{"arch": "unet", "model": "spectrogram enhancement model", "dataset": "drum patterns on synthesised drum kits", "train_examples": 26041, "n_mels": 64, "hop_length": 160, "input": "log_mel", "win_length": 400, "task": "enhancement", "loss": "l1", "norm": "batchnorm", "activation": "gelu", "pixel_unshuffle": 2, "widths": [96, 96, 192, 384], "blocks_per_level": 1, "block": "plain", "attention": false, "upsampling": "nearest_conv", "init": "kaiming_normal", "optimizer": "soap", "beta2": 0.99, "lr": 0.0015, "beta1": 0.95, "shampoo_beta": 0.99, "eps": 1e-08, "precondition_frequency": 32, "max_precond_dim": 1024, "merge_dims": true, "one_sided": true, "adamw_lr_other_params": 0.00084, "steps": 29900, "batch_size": 128, "epochs": 147.0, "lr_schedule": "wsd", "decay_fraction": 0.3, "final_lr_fraction": 0, "warmup_steps": 890, "weight_decay": 0.1, "adamw_weight_decay_other_params": 0.05}
Rows from block 3 of a small spectrogram enhancement model, named by matrix and row number. Each number is 200 + 20 x the weight over its row's rms, rounded and kept within 0 to 999. All counts start at 0.
After each channel's rows are labels from the 100 clips, of 14976, where the channel reaches its highest value: "responds to" is what is common among them; "peak in band" is the frequency band that holds the peak. Only what is clearly more common there than usual is listed. The data: drum patterns on synthesised drum kits. In brackets: how many of the 100.
# conv: 3x3 conv (model.mid.0.conv.weight, 384x384x3x3, each kernel summed), inputs 0-95

conv.355,279,229,214,200,179,210,239,201,191,191,207,221,171,174,164,204,212,209,178,203,185,183,181,225,200,230,185,185,194,205,226,172,175,242,176,201,177,192,223,189,196,228,215,165,171,185,214,200,194,183,197,214,213,214,192,202,229,200,240,190,227,200,159,226,192,214,200,223,194,214,181,173,156,213,204,223,204,181,215,173,200,212,220,172,203,227,245,214,209,176,169,171,182,154,202,194
responds to: tempo: 70 to 80 bpm (26); four on the floor (25)
peak in band: 1000 to 2000 Hz (51)

conv.227,207,195,233,214,242,236,194,182,210,224,210,222,234,195,170,188,221,218,213,203,235,201,251,213,200,206,181,214,194,228,207,222,175,200,190,191,189,241,217,217,209,192,212,185,150,217,211,176,190,227,227,226,191,212,194,219,209,215,196,171,209,225,210,183,175,165,210,185,235,232,179,223,221,222,172,202,239,177,180,200,208,204,195,194,205,203,191,201,216,173,195,207,206,202,182,162
responds to: reverberation (77); text has "room" (77); text has "reverberant" (77); muffled (low-pass) (44)
peak in band: 1000 to 2000 Hz (91)

conv.381,201,189,195,183,207,196,199,229,193,211,193,219,234,182,257,165,152,211,215,197,210,204,259,211,215,180,214,208,183,200,169,214,182,186,221,179,203,195,226,181,219,201,220,189,216,239,198,227,252,207,197,205,162,195,170,219,203,243,216,201,184,173,180,172,179,166,169,197,195,201,182,214,209,215,223,182,206,223,177,188,244,181,181,179,184,202,195,215,173,175,190,221,208,226,201,206
responds to: white noise (34)
peak in band: 1000 to 2000 Hz (83)

conv.157,235,222,182,222,216,169,167,219,188,222,213,201,191,244,207,167,167,199,218,206,210,182,214,199,187,204,189,199,161,192,198,207,224,175,179,189,181,204,204,225,194,183,202,214,195,230,205,207,167,180,201,205,189,195,195,192,185,173,186,194,191,199,185,178,145,188,188,169,208,159,184,203,215,231,166,228,227,206,186,216,210,183,181,207,223,189,194,195,224,221,215,197,217,217,194,208
responds to: open hi-hat (69)
peak in band: 4000 to 8000 Hz (100)

conv.135,219,201,206,227,199,144,189,217,163,202,185,178,218,210,192,186,200,195,213,195,178,219,211,208,180,178,187,230,211,190,180,171,204,192,204,195,204,183,169,205,226,199,208,213,204,239,202,206,205,205,171,204,161,215,201,226,181,202,186,200,193,187,208,206,172,203,181,144,193,165,212,228,221,205,185,203,189,193,199,228,217,156,173,188,213,201,167,184,192,229,220,197,188,247,206,205
responds to: cowbell (61); thin (high-pass) (42)
peak in band: 250 to 500 Hz (78)

conv.179,189,198,168,192,215,211,216,192,224,235,195,210,207,210,216,194,191,184,190,218,226,187,200,192,165,228,194,202,150,220,220,201,179,202,208,184,196,249,199,240,224,166,218,213,208,209,193,193,200,174,226,201,184,187,193,217,235,205,200,212,203,194,201,209,182,169,204,204,204,218,200,224,193,169,196,172,188,194,192,161,195,202,225,201,204,177,249,207,180,172,189,188,214,181,188,183
responds to: rimshot (53); march (28)
peak in band: 2000 to 4000 Hz (67)

conv.115,213,192,258,175,191,213,184,196,202,161,217,201,179,171,165,220,228,242,212,170,215,192,238,194,235,217,209,212,230,201,165,205,186,202,204,198,205,217,228,166,185,209,182,176,193,189,174,183,182,225,200,198,191,247,212,171,200,188,201,193,246,218,214,166,197,209,201,224,223,204,223,205,192,180,222,224,176,183,215,179,191,211,178,214,200,180,174,220,215,204,197,196,178,209,222,187
responds to: text has "noise" (42); muffled (low-pass) (30); rumble (25)
peak in band: 1000 to 2000 Hz (63)

conv.235,210,169,171,164,198,217,201,222,206,221,207,215,195,209,209,216,205,203,198,177,224,190,174,188,221,235,188,209,200,195,198,210,217,220,225,219,186,235,231,201,192,197,186,194,213,162,186,178,199,209,218,186,203,212,209,193,219,240,218,206,225,161,214,223,192,200,214,222,200,214,211,190,198,187,235,203,189,195,199,186,184,222,242,187,187,171,210,198,184,204,201,200,206,192,166,184
responds to: thin (high-pass) (99); reverberation (63); text has "room" (63); text has "reverberant" (63)
peak in band: 1000 to 2000 Hz (96)

conv.192,219,199,219,200,209,233,219,200,175,198,225,173,213,189,199,172,202,230,196,204,224,178,196,206,213,191,221,213,171,201,204,235,170,208,209,208,224,201,238,213,188,213,217,162,212,181,204,215,246,203,219,213,188,216,172,180,158,202,215,182,215,166,182,198,197,179,227,226,183,213,181,221,169,182,202,201,183,179,171,204,202,215,221,215,210,202,221,218,184,223,194,223,185,204,211,201
responds to: crash cymbal (65); clipping (51); text has "clipped" (51)
peak in band: 2000 to 4000 Hz (89)

conv.280,228,222,195,189,185,178,187,216,164,213,202,179,199,228,206,188,219,184,185,201,203,215,205,209,159,187,197,222,210,213,188,158,211,180,173,204,186,188,186,218,216,215,214,207,217,206,183,195,187,183,203,204,185,208,209,202,164,180,180,210,177,216,196,245,181,213,209,162,187,167,220,228,224,222,190,203,210,228,212,234,175,187,183,194,197,193,168,218,189,226,235,195,188,220,222,218
responds to: tempo: 70 to 80 bpm (31)
peak in band: 2000 to 4000 Hz (97)

conv.58,185,214,194,200,210,218,255,221,181,196,215,200,226,221,163,183,224,221,236,192,235,190,226,207,226,175,206,205,218,205,225,273,159,212,210,213,206,191,203,188,179,222,231,184,187,189,220,179,227,204,187,203,178,204,172,206,201,223,180,176,201,177,214,200,200,175,227,205,201,238,181,205,223,157,204,215,201,189,172,212,192,189,206,198,195,221,193,195,195,230,187,237,178,180,220,187
responds to: crash cymbal (54); pink noise (30)
peak in band: 2000 to 4000 Hz (64)

conv.127,237,212,209,220,193,163,173,219,198,190,216,222,200,201,182,228,225,184,198,185,198,201,221,205,171,174,162,219,191,167,214,181,167,197,199,187,203,194,188,215,220,212,196,171,170,158,189,193,193,209,223,220,207,225,213,197,157,200,208,201,216,205,214,195,168,185,211,194,210,177,210,218,178,213,213,200,176,172,207,195,198,171,173,181,203,200,212,222,195,176,190,193,194,220,225,192
responds to: mains hum (71); clipping (31); text has "clipped" (31)
peak in band: 250 to 500 Hz (99)

conv.218,191,206,212,214,204,186,174,176,166,188,209,193,185,222,194,193,199,204,206,203,216,218,188,185,169,179,205,214,215,219,208,204,206,212,170,250,148,194,200,171,208,177,224,184,193,178,170,149,152,195,216,197,217,180,211,229,173,189,192,214,174,239,198,225,178,211,222,188,201,213,162,189,202,214,171,220,226,213,195,227,197,190,193,205,182,201,165,200,194,206,193,191,229,208,218,218
responds to: open hi-hat (88); thin (high-pass) (40)
peak in band: 2000 to 4000 Hz (96)

conv.378,196,186,197,202,205,206,181,180,216,221,203,203,216,192,244,219,179,176,198,198,170,183,225,205,156,198,190,184,227,219,214,211,212,196,211,205,229,220,179,192,232,212,206,187,223,201,230,191,206,202,205,203,158,201,217,211,253,216,183,185,180,239,173,248,187,195,209,202,197,241,197,179,226,186,223,214,219,231,204,212,210,193,167,235,202,180,217,164,158,178,164,217,170,171,193,214
responds to: crash cymbal (90); clipping (28); text has "clipped" (28)
peak in band: 2000 to 4000 Hz (100)

conv.345,209,213,193,213,236,216,209,234,205,197,216,213,201,204,189,224,173,185,195,201,217,238,184,183,177,226,188,232,200,174,245,204,185,188,180,189,187,213,197,235,220,198,211,214,245,223,211,211,187,219,221,223,169,211,225,222,207,215,191,184,183,219,217,221,203,189,189,175,229,215,202,208,196,200,180,178,187,200,221,185,160,224,221,181,208,193,216,187,197,236,223,220,212,214,200,251
responds to: reverberation (99); text has "room" (99); text has "reverberant" (99)
peak in band: 1000 to 2000 Hz (99)

conv.21,191,203,187,177,221,234,219,240,208,215,193,174,213,190,232,190,162,215,205,212,174,201,223,215,209,233,209,207,207,182,178,177,217,195,203,182,201,204,202,188,220,197,221,210,242,262,217,190,197,178,189,214,128,210,183,200,242,210,198,211,217,179,155,227,178,189,175,199,201,212,200,178,205,200,198,187,201,208,215,199,196,199,185,228,184,208,220,176,183,169,205,211,175,200,219,200
responds to: tempo: 70 to 80 bpm (26)
peak in band: 2000 to 4000 Hz (73)

conv.138,187,193,176,191,205,196,203,233,186,199,211,195,221,193,170,203,220,171,221,202,202,197,226,209,184,198,203,190,189,211,219,210,191,237,205,210,221,154,208,209,189,193,210,172,188,202,216,220,232,206,203,202,198,171,188,185,191,212,168,186,195,205,176,206,158,190,228,199,198,209,164,225,199,236,215,219,206,226,161,258,223,157,195,193,184,229,208,181,188,204,212,206,201,179,212,175
responds to: muffled (low-pass) (30)
peak in band: 1000 to 2000 Hz (66)

conv.156,198,213,189,222,208,189,203,190,200,202,189,187,211,193,198,189,183,187,210,214,217,187,199,189,187,189,172,214,202,211,184,209,189,209,221,191,208,242,198,179,201,174,210,198,228,220,174,213,176,185,213,198,145,195,167,213,234,193,209,218,200,191,174,200,198,195,184,195,215,227,184,206,215,172,189,184,205,200,214,195,179,219,212,204,189,181,200,182,172,205,182,232,202,202,166,173
responds to: ride cymbal (93)
peak in band: 4000 to 8000 Hz (97)

conv.14,185,179,204,188,199,200,189,211,172,192,219,177,196,195,178,178,200,181,198,207,188,200,230,229,217,205,200,197,180,205,201,216,210,205,195,202,211,177,222,156,181,224,214,187,246,203,234,190,196,214,177,216,172,192,189,193,229,207,141,200,174,211,179,225,201,192,222,209,192,220,182,195,210,213,201,261,214,244,178,270,216,169,178,201,194,220,176,208,179,201,213,249,168,211,241,193
responds to: rumble (78)
peak in band: 1000 to 2000 Hz (83)

conv.103,191,208,199,189,218,188,161,208,196,197,195,202,195,234,192,173,190,216,218,200,191,144,194,204,225,216,202,205,169,178,188,228,176,195,192,226,178,200,204,177,188,191,210,195,220,178,201,189,172,203,217,212,209,174,196,194,166,196,202,200,213,192,206,179,139,165,232,207,211,170,186,223,201,204,200,219,228,230,176,206,227,169,158,224,214,216,188,258,232,186,202,205,193,218,215,220
responds to: open hi-hat (67); clipping (49); text has "clipped" (49)
peak in band: 2000 to 4000 Hz (53)

conv.256,183,196,180,177,186,140,210,185,206,208,198,190,197,209,244,193,223,167,200,203,148,200,182,208,205,169,180,195,211,189,170,174,192,169,215,181,255,219,193,201,198,201,181,204,212,172,160,173,192,182,195,195,221,205,191,193,209,209,222,241,200,191,213,186,207,211,214,199,194,199,218,157,214,163,213,181,161,201,184,204,200,198,209,184,207,213,201,208,167,211,211,160,182,219,245,219
responds to: mains hum (53); clipping (38); text has "clipped" (38); pink noise (32)
peak in band: 1000 to 2000 Hz (89)

conv.317,183,178,194,227,209,226,183,208,202,208,170,162,233,195,231,163,162,197,197,227,207,180,177,197,211,169,222,197,151,170,188,224,164,205,230,233,183,205,202,203,212,179,209,210,195,211,162,173,209,167,213,193,198,163,175,201,177,206,184,162,166,203,197,202,182,188,225,206,188,205,175,206,196,201,176,176,235,198,182,215,223,200,182,185,189,206,208,192,192,204,213,216,220,207,220,181
responds to: thin (high-pass) (52); clipping (40); text has "clipped" (40)
peak in band: 2000 to 4000 Hz (92)

conv.262,207,198,227,202,202,187,185,246,171,183,191,218,209,234,176,185,207,209,196,185,225,194,211,210,178,195,206,217,185,184,200,175,191,212,208,196,201,174,173,220,229,216,204,205,201,208,178,216,209,216,173,198,181,206,193,223,182,194,166,190,169,213,189,207,155,193,210,167,196,190,228,267,226,216,194,235,242,239,215,207,199,161,159,206,197,191,193,214,195,179,215,201,192,205,202,215
responds to: reverberation (74); text has "room" (74); text has "reverberant" (74); clipping (27)
peak in band: 1000 to 2000 Hz (90)

conv.372,178,177,244,237,219,171,222,226,176,200,202,204,220,214,183,210,228,235,204,194,194,207,223,201,201,185,171,226,190,187,215,193,187,239,217,178,192,187,184,220,219,223,213,173,186,214,189,221,180,218,196,208,216,201,185,199,156,175,191,188,200,209,227,175,196,181,188,190,214,190,202,194,200,205,187,202,214,211,230,203,208,217,148,233,172,207,208,184,208,191,198,160,214,215,191,175
responds to: muffled (low-pass) (81)
peak in band: 2000 to 4000 Hz (70)

conv.45,217,181,201,218,202,218,218,223,213,212,192,187,218,178,188,189,191,240,215,207,188,203,147,211,218,223,189,241,191,185,201,199,142,212,212,216,185,220,217,216,218,184,239,181,191,211,152,183,204,207,230,218,216,202,215,202,182,222,243,191,216,169,204,182,189,187,229,199,218,197,208,208,160,240,192,143,193,164,202,185,219,226,202,200,198,215,233,225,247,173,210,174,212,234,228,214
responds to: open hi-hat (67); clipping (31); text has "clipped" (31)
peak in band: 4000 to 8000 Hz (68)

conv.359,204,215,203,207,194,162,173,159,173,198,196,199,190,191,207,170,212,224,217,199,208,168,223,233,210,188,177,174,186,267,181,174,179,227,191,187,171,203,197,183,185,214,231,196,210,215,177,204,190,188,184,211,213,210,182,196,188,186,209,208,208,208,203,237,181,177,195,201,175,200,197,196,203,222,202,203,205,251,166,210,227,174,178,191,209,213,164,212,195,187,173,209,179,209,221,211
responds to: rimshot (55); march (28)
peak in band: 1000 to 2000 Hz (59)

conv.334,223,225,177,228,191,189,188,143,224,183,189,225,193,199,220,201,181,182,220,207,160,203,176,199,164,199,190,198,232,210,203,199,195,180,208,188,195,186,186,194,199,202,220,208,210,204,193,224,205,195,213,188,197,216,189,198,210,219,218,167,183,196,177,200,212,194,174,217,183,195,214,140,171,198,228,175,185,229,218,203,205,225,191,168,187,198,185,156,188,258,142,200,183,208,200,199
responds to: ride cymbal (96)
peak in band: 4000 to 8000 Hz (100)

conv.114,210,161,200,206,193,213,181,212,170,221,191,210,186,192,198,188,177,195,215,199,230,184,214,215,196,233,205,223,155,231,196,196,219,221,212,199,160,184,236,208,215,207,239,190,211,223,186,173,188,198,198,195,154,203,182,199,240,231,199,193,202,188,194,200,201,171,226,218,180,202,215,182,195,241,218,232,242,238,207,224,198,210,187,223,181,175,177,231,191,194,177,211,196,201,217,196
responds to: rumble (57); thin (high-pass) (51); pink noise (30)
peak in band: 1000 to 2000 Hz (54)

conv.377,179,207,206,186,226,194,215,207,197,222,209,213,236,204,204,194,203,195,206,212,175,229,220,227,186,175,171,240,214,212,189,168,206,166,166,174,188,182,208,186,222,191,220,162,198,212,189,204,191,201,255,237,199,200,175,233,170,211,227,230,203,196,158,206,175,160,179,196,231,215,175,181,222,231,195,173,215,209,191,221,225,183,218,192,180,224,176,200,205,174,196,187,201,223,198,187
responds to: white noise (45); clipping (32); text has "clipped" (32)
peak in band: 1000 to 2000 Hz (73)

conv.69,192,166,214,193,219,210,253,230,190,215,215,172,210,172,252,181,188,240,212,208,237,202,206,193,243,227,224,197,163,212,207,210,194,222,224,203,186,184,253,198,194,209,221,212,224,212,189,193,218,183,208,200,229,180,198,188,178,218,190,195,207,159,206,199,217,178,206,227,180,198,171,193,177,185,193,188,200,198,175,202,212,212,211,174,205,203,174,241,199,210,220,178,214,203,216,196
responds to: rumble (61)
peak in band: 1000 to 2000 Hz (89)

conv.275,260,214,216,206,203,232,224,220,201,197,205,203,199,157,206,190,194,217,195,214,230,198,185,212,210,211,185,209,182,173,204,200,179,229,178,210,143,198,225,209,197,198,220,163,184,171,190,177,195,181,233,217,210,186,198,195,180,214,240,194,210,174,172,209,146,195,223,217,209,235,175,193,160,269,197,189,222,192,186,175,228,219,207,178,186,210,206,233,239,170,196,200,215,213,212,195
responds to: tempo: 70 to 80 bpm (34)
peak in band: 2000 to 4000 Hz (86)

conv.320,203,205,160,216,208,192,201,195,214,208,199,204,199,189,186,184,212,174,191,219,210,192,233,223,192,211,166,184,162,214,215,212,176,242,211,182,175,210,188,195,204,199,220,218,225,242,241,215,195,174,192,216,179,184,195,218,242,198,177,196,210,158,184,234,175,177,205,178,178,203,188,230,205,220,191,182,189,237,170,208,213,181,189,176,188,212,251,214,208,161,202,237,184,188,195,145
responds to: rimshot (61); march (27)
peak in band: 1000 to 2000 Hz (54)

conv.98,217,216,208,223,195,199,198,169,180,211,187,199,185,216,174,211,233,183,200,192,190,180,188,191,188,189,168,207,179,186,225,220,177,225,219,202,202,169,216,250,194,191,199,189,132,169,185,195,186,202,203,206,227,211,184,183,223,198,214,163,195,191,225,204,185,195,203,192,187,185,187,214,200,177,206,234,194,209,210,206,165,172,196,189,197,216,186,179,196,247,174,211,205,164,224,201
responds to: thin (high-pass) (100)
peak in band: 1000 to 2000 Hz (100)

conv.171,247,223,189,220,185,196,156,191,203,198,186,225,188,227,207,172,220,171,208,216,193,177,218,222,194,187,191,175,175,177,194,217,163,177,190,197,207,190,169,197,201,213,210,216,201,179,233,206,188,186,177,194,188,186,185,204,209,190,197,165,161,198,201,196,173,186,219,175,183,174,194,177,211,222,220,198,214,231,176,217,232,156,172,176,208,191,204,220,194,196,186,205,176,193,229,195
responds to: ride cymbal (78)
peak in band: 4000 to 8000 Hz (79)

conv.335,221,206,205,178,203,172,214,187,173,227,212,214,199,212,198,204,218,154,194,191,184,187,219,215,195,195,177,192,191,189,188,204,205,199,191,205,198,213,215,174,199,199,170,192,203,130,217,182,196,178,193,202,175,210,200,192,198,205,216,196,231,177,181,219,167,197,189,197,202,204,203,188,215,194,191,222,197,203,180,228,176,159,182,205,246,193,182,223,195,174,179,206,169,162,198,217
responds to: ride cymbal (42)
peak in band: 4000 to 8000 Hz (52)

conv.27,237,208,159,189,194,180,235,190,210,250,218,209,181,196,217,201,199,158,205,211,137,210,213,209,191,233,185,205,182,226,211,185,214,200,192,194,210,211,227,198,190,201,213,184,205,196,185,179,217,179,214,208,188,212,193,200,267,213,227,187,217,202,186,229,215,198,201,230,186,213,183,146,186,188,202,207,180,183,195,213,186,207,233,192,209,205,229,192,173,204,152,188,172,165,229,203
responds to: cowbell (33)
peak in band: 2000 to 4000 Hz (59)

conv.294,226,183,235,197,203,192,176,218,188,207,219,213,211,192,197,215,236,224,205,177,219,193,227,204,204,177,183,231,208,196,191,196,199,180,191,183,209,188,201,226,198,218,184,156,163,168,162,200,207,238,222,207,200,228,206,196,155,210,232,212,220,205,229,187,195,181,240,200,204,187,225,203,198,234,239,208,217,174,202,197,203,194,191,208,202,194,181,219,205,164,177,206,202,232,221,199
responds to: mains hum (92)
peak in band: 1000 to 2000 Hz (99)

conv.126,192,194,226,206,194,186,204,188,178,198,203,190,209,213,169,190,231,209,215,201,226,173,197,210,186,190,217,196,205,236,191,212,194,201,185,202,223,173,188,199,205,220,210,190,197,187,220,222,215,215,188,207,173,214,179,218,195,203,197,236,205,224,192,219,201,176,225,215,193,207,200,203,182,197,227,236,220,209,180,239,202,151,187,228,217,203,184,175,181,199,173,210,171,168,218,209
responds to: crash cymbal (60); clipping (31); text has "clipped" (31)
peak in band: 4000 to 8000 Hz (66)

conv.300,180,181,170,200,184,209,187,216,215,188,226,201,201,161,196,200,188,209,207,196,167,224,235,225,213,201,198,190,202,209,184,180,237,199,216,204,194,170,205,165,184,216,192,205,250,243,220,198,238,216,176,211,196,210,217,186,223,218,166,203,192,193,191,230,224,197,193,193,177,202,207,220,199,228,211,214,185,197,210,213,217,216,179,212,215,202,206,209,176,178,198,265,186,256,213,233
responds to: ride cymbal (58); four on the floor (28)
peak in band: 4000 to 8000 Hz (67)

conv.266,212,205,215,183,194,165,204,236,197,187,195,186,189,195,183,206,227,180,202,178,217,198,200,190,177,187,186,214,207,165,186,214,191,175,204,209,223,190,190,199,207,209,190,178,206,156,162,183,189,193,212,194,161,219,198,198,180,213,217,230,236,202,199,211,185,204,237,204,209,202,210,202,195,206,240,196,199,170,181,208,176,154,195,190,192,198,218,213,177,205,182,181,166,191,260,192
responds to: mains hum (88)
peak in band: 250 to 500 Hz (100)

conv.195,205,191,209,207,240,165,224,226,199,217,207,201,230,194,206,188,257,210,171,228,171,200,229,207,208,205,180,184,164,212,212,180,207,228,223,197,222,189,175,211,202,216,162,202,221,194,226,228,217,199,187,210,240,169,208,211,177,191,195,214,192,195,212,207,195,197,197,180,188,181,200,242,222,156,180,213,223,204,192,223,207,197,170,233,232,215,234,191,171,170,212,177,195,197,189,203
responds to: reverberation (69); text has "room" (69); text has "reverberant" (69)
peak in band: 2000 to 4000 Hz (73)

conv.204,222,218,204,172,214,176,183,219,196,193,210,241,209,202,206,209,220,199,206,199,210,217,223,204,171,168,174,210,219,198,230,196,214,210,203,170,199,200,205,197,208,211,185,190,205,197,201,191,225,202,206,217,233,198,200,220,205,244,218,199,180,193,208,214,163,178,189,197,207,202,189,201,222,194,234,228,201,281,188,182,200,174,208,159,164,222,167,206,184,227,203,219,216,195,215,220
responds to: crash cymbal (94); closed hi-hat (63)
peak in band: 2000 to 4000 Hz (98)

conv.296,228,220,162,196,224,173,229,207,193,240,179,235,220,222,202,159,184,183,208,221,202,197,227,216,193,205,164,219,183,224,205,207,181,188,196,199,177,191,210,194,205,199,217,197,198,210,188,200,212,179,215,219,177,190,165,219,201,238,225,172,184,192,195,186,180,156,191,197,186,200,175,194,232,191,221,181,224,239,179,222,218,179,189,193,200,218,197,216,189,234,167,192,204,187,203,175
responds to: white noise (37); thin (high-pass) (32)
peak in band: 1000 to 2000 Hz (56)

conv.265,205,220,167,207,210,186,202,212,178,192,200,254,169,219,175,206,190,181,199,191,189,223,197,207,178,220,168,202,180,189,217,187,235,212,197,182,169,171,187,211,207,207,197,203,196,197,188,229,221,217,184,209,211,215,193,213,231,222,228,204,197,206,200,202,201,196,181,175,181,208,210,234,206,231,216,239,236,238,214,214,198,208,197,195,226,211,220,191,214,216,160,219,205,193,186,240
responds to: tempo: 70 to 80 bpm (27)
peak in band: 2000 to 4000 Hz (64)

conv.163,133,189,183,221,205,203,186,191,213,201,192,189,206,244,209,209,184,185,214,196,210,196,184,197,176,182,208,201,178,192,235,204,170,187,180,243,201,190,176,209,194,199,239,213,185,209,193,198,190,188,221,195,169,190,199,196,161,177,152,195,177,213,198,217,202,175,236,179,212,205,199,184,225,225,172,177,193,183,205,217,150,182,193,208,207,185,205,180,193,191,213,212,199,176,218,201
responds to: tempo: 70 to 80 bpm (27)
peak in band: 250 to 500 Hz (64)

conv.47,179,182,216,188,196,222,187,189,203,184,191,179,188,169,219,175,154,209,204,222,165,211,192,206,213,198,228,198,203,212,158,169,219,180,193,195,211,181,199,162,195,194,206,190,251,225,160,162,221,180,200,189,168,203,173,196,239,228,199,235,179,230,180,225,217,213,216,234,191,243,220,178,200,177,198,221,198,216,210,205,207,220,194,205,182,196,168,190,164,219,188,217,195,212,252,239
responds to: thin (high-pass) (53); one drop (38)
peak in band: 2000 to 4000 Hz (62)

conv.364,187,187,179,214,221,239,208,203,244,206,194,193,231,224,216,204,211,204,188,209,201,178,207,188,194,188,185,196,225,189,216,214,175,187,219,189,202,201,167,226,196,213,187,194,183,208,203,209,208,200,229,203,217,205,187,209,198,203,196,175,189,188,195,232,198,162,202,226,182,213,210,172,215,193,216,176,177,207,195,193,199,219,209,186,181,203,238,154,193,168,177,222,199,180,202,163
responds to: cowbell (51); ride cymbal (46)
peak in band: 2000 to 4000 Hz (75)

conv.74,247,199,201,192,215,168,213,223,173,219,246,217,201,191,210,212,200,191,201,201,195,207,210,210,184,217,189,175,172,193,212,201,228,211,186,184,200,183,207,215,202,220,183,172,198,170,189,228,223,192,199,216,230,207,203,216,223,216,251,230,221,185,187,216,202,197,162,210,209,197,199,198,179,204,205,240,216,198,195,217,189,216,235,205,226,205,213,197,199,178,178,193,197,164,193,223
responds to: cowbell (40); muffled (low-pass) (38)
peak in band: 1000 to 2000 Hz (94)

conv.241,212,193,174,190,186,188,190,167,239,213,200,212,210,201,191,180,199,185,197,207,150,195,215,240,222,190,197,180,233,212,184,204,193,171,199,193,202,209,188,162,187,220,212,214,245,208,226,181,199,204,184,213,177,208,209,205,221,226,197,210,187,199,199,239,190,190,200,200,190,192,197,163,203,180,221,188,181,213,189,218,218,176,174,183,214,232,201,194,190,182,193,234,167,216,218,230
responds to: cowbell (79)
peak in band: 2000 to 4000 Hz (86)

conv.1,201,166,212,206,215,218,231,189,220,232,209,216,223,168,224,206,194,197,190,210,172,227,210,203,185,181,193,200,193,218,204,193,215,214,182,168,202,202,204,173,219,185,216,161,165,196,203,201,222,200,227,215,207,182,179,222,174,217,223,234,204,201,160,204,180,192,210,195,208,254,182,181,188,229,186,183,204,160,177,209,220,187,203,205,178,222,193,165,184,155,164,187,217,192,179,180
responds to: white noise (41); thin (high-pass) (36)
peak in band: 1000 to 2000 Hz (67)